config.toml
horizontal_flip = false
beta2 = 0.99
lr = 0.0034
max_precond_dim = 1024
steps = 4600
lr_schedule = "linear"
weight_decay = 0.0
adamw_weight_decay_other_params = 0
Rows from block 4 of a small CTC image transcriber, named by matrix and row number. Rows with one number belong to one channel. Each number is 200 + 20 x the weight over its row's rms, rounded and kept within 0 to 999. All counts start at 0.
Before each channel's rows are labels from the 100 images, of 14976, where the channel reaches its highest value: "top examples" is what is common among them; "peak on" is the class under the peak. Only what is clearly more common there than usual is listed. The data: analogue clock faces. In brackets: how many of the 100, against the usual share in percent.
# convs1: 3x3 conv (model.blocks.4.convs.1.weight, 56x56x3x3, each kernel summed), inputs 0-55
# convs2: expand pointwise conv (model.blocks.4.convs.2.weight, 224x56x1x1, transposed), outputs 0-111

top examples: hour 6 (32 vs 8.1); hour 12 (27 vs 8.4)
peak on: face (98 vs 41.2)
convs1.1,210,185,213,205,214,210,192,165,205,204,199,225,163,181,210,172,148,201,185,205,181,221,174,205,241,221,202,203,198,186,226,210,189,201,193,198,180,220,192,204,199,180,179,146,191,152,189,206,180,184,223,206,206,205,188,173
convs2.1,190,191,195,194,186,211,178,178,197,215,183,215,218,238,203,173,231,208,195,203,238,179,205,215,179,211,203,197,158,200,174,195,204,200,208,196,171,198,183,238,210,250,197,241,228,194,176,201,231,167,195,178,223,189,214,211,193,183,200,188,229,194,192,202,190,231,161,239,227,186,189,222,215,177,238,200,179,231,190,212,207,228,197,192,173,208,207,187,200,216,188,182,198,158,180,224,178,206,189,177,202,222,223,199,222,218,195,179,189,196,202,186

top examples: hour 4 (36 vs 8.7); hour 5 (33 vs 8.3)
peak on: face (99 vs 41.2)
convs1.11,209,202,189,157,187,162,201,186,169,205,192,206,210,175,186,182,221,212,208,209,215,224,195,171,226,195,189,205,209,226,203,224,207,188,175,165,220,179,197,180,177,176,172,230,185,216,202,195,205,201,206,250,186,163,213,227
convs2.11,192,185,187,200,217,184,174,189,192,218,193,186,202,246,214,187,209,222,186,228,145,189,200,221,202,194,208,190,214,197,206,183,160,220,174,166,213,196,187,216,203,221,247,186,164,221,219,210,189,211,190,208,241,200,226,203,188,180,206,196,199,203,202,207,203,243,195,200,216,197,199,233,240,204,177,185,175,247,204,229,196,175,208,207,229,189,191,227,184,165,198,216,159,218,219,212,196,197,190,186,192,189,227,200,186,234,228,196,192,189,181,197

top examples: hour 4 (50 vs 8.7); hour 3 (28 vs 8.2); minute hand past 2 (27 vs 8.5); minutes: 10 to 14 (27 vs 8.5)
peak on: face (98 vs 41.2)
convs1.53,202,184,198,174,219,184,223,211,194,222,193,206,213,184,175,196,203,206,179,200,199,204,182,207,224,256,231,193,247,167,194,207,213,247,208,199,206,208,200,198,190,174,203,221,175,189,212,239,194,164,203,189,193,173,209,170
convs2.53,230,186,207,217,167,199,210,188,217,180,219,183,178,213,201,163,187,250,207,233,185,238,183,211,169,200,198,217,188,218,233,239,225,160,170,219,169,228,204,215,178,205,233,187,176,179,227,211,206,232,197,225,232,217,206,206,199,219,227,197,222,198,194,190,221,156,166,212,191,204,210,207,196,150,186,214,192,191,222,219,197,207,179,188,211,172,232,175,234,199,207,225,198,205,206,189,182,212,185,183,223,169,217,211,195,213,229,195,196,187,218,237

top examples: hour 11 (25 vs 8.2)
peak on: face (88 vs 41.2)
convs1.54,199,216,173,189,206,181,220,187,188,206,152,222,216,205,192,191,184,204,195,208,145,165,198,204,250,206,187,196,212,192,185,188,226,227,201,225,217,195,229,205,169,192,223,217,221,212,198,213,202,229,218,201,185,214,187,238
convs2.54,182,196,195,227,159,194,205,229,234,209,157,227,186,216,192,197,189,204,205,191,182,186,203,223,214,194,161,237,191,193,200,189,164,192,205,176,213,184,218,209,197,162,223,160,187,182,216,188,206,212,176,168,193,175,178,188,203,241,209,199,230,202,180,236,191,183,213,196,218,178,185,203,195,212,171,230,204,169,224,159,183,208,219,229,180,224,210,159,201,210,210,175,208,189,168,182,175,189,187,186,207,256,168,201,195,203,167,171,196,179,203,199

top examples: minute hand past 3 (44 vs 8.5); minutes: 15 to 19 (44 vs 8.5); minute hand past 9 (36 vs 8.6); minutes: 45 to 49 (36 vs 8.6)
peak on: face (79 vs 41.2)
convs1.8,191,218,211,220,172,230,234,213,200,191,191,224,203,193,194,169,223,197,192,207,164,203,233,233,195,170,199,157,184,202,193,196,199,207,207,172,214,195,176,185,210,187,185,214,221,194,159,208,156,190,223,198,158,185,191,200
convs2.8,184,216,192,188,207,178,233,175,231,179,183,202,191,200,207,189,215,200,204,234,215,208,227,171,222,178,192,219,227,212,228,200,213,199,202,226,209,218,217,201,191,159,210,203,222,183,178,172,243,220,259,211,201,216,197,215,198,195,206,194,212,181,223,169,207,213,213,199,203,218,185,207,197,192,196,186,152,231,193,179,184,193,158,185,171,192,192,216,221,220,191,200,196,168,235,227,203,151,202,221,203,174,179,226,213,160,225,228,232,201,178,211

top examples: hour 6 (32 vs 8.1); hour 12 (30 vs 8.4)
peak on: face (92 vs 41.2)
convs1.10,198,194,196,190,187,192,189,223,197,209,186,236,228,165,206,194,186,213,180,188,177,170,172,196,225,226,236,202,252,206,204,192,217,219,187,186,200,163,190,185,199,199,196,198,186,204,182,205,164,180,223,222,152,188,196,224
convs2.10,193,209,198,198,192,206,219,168,209,207,218,204,175,214,213,160,216,190,241,209,204,188,210,223,241,206,201,232,210,212,211,190,206,189,210,188,214,217,197,184,245,207,192,217,191,187,210,221,215,179,221,236,178,259,220,202,231,208,203,222,207,163,195,180,196,209,177,238,211,201,218,230,249,154,206,191,182,218,202,174,187,216,235,228,182,176,209,203,201,223,211,215,207,188,235,219,223,209,219,188,167,185,195,188,184,210,191,169,210,198,202,215

top examples: hour 11 (72 vs 8.2)
peak on: face (92 vs 41.2)
convs1.6,195,185,160,186,219,194,210,182,204,189,190,184,173,211,165,199,207,194,204,196,159,188,205,200,185,204,211,225,184,215,246,216,210,232,203,204,211,222,222,213,199,196,223,234,178,207,258,214,207,188,174,166,201,211,212,227
convs2.6,258,182,199,205,214,211,209,186,183,209,197,181,236,218,221,180,190,191,235,213,216,180,179,210,209,189,172,198,210,210,212,223,192,204,218,198,203,225,193,209,219,201,198,183,207,194,207,195,188,191,130,224,223,186,189,245,226,176,186,165,216,188,157,199,198,206,204,212,168,189,169,188,201,250,205,154,173,203,209,197,262,215,184,186,219,201,172,195,202,166,197,212,199,219,196,179,199,187,203,184,190,213,160,228,193,157,211,184,189,201,222,218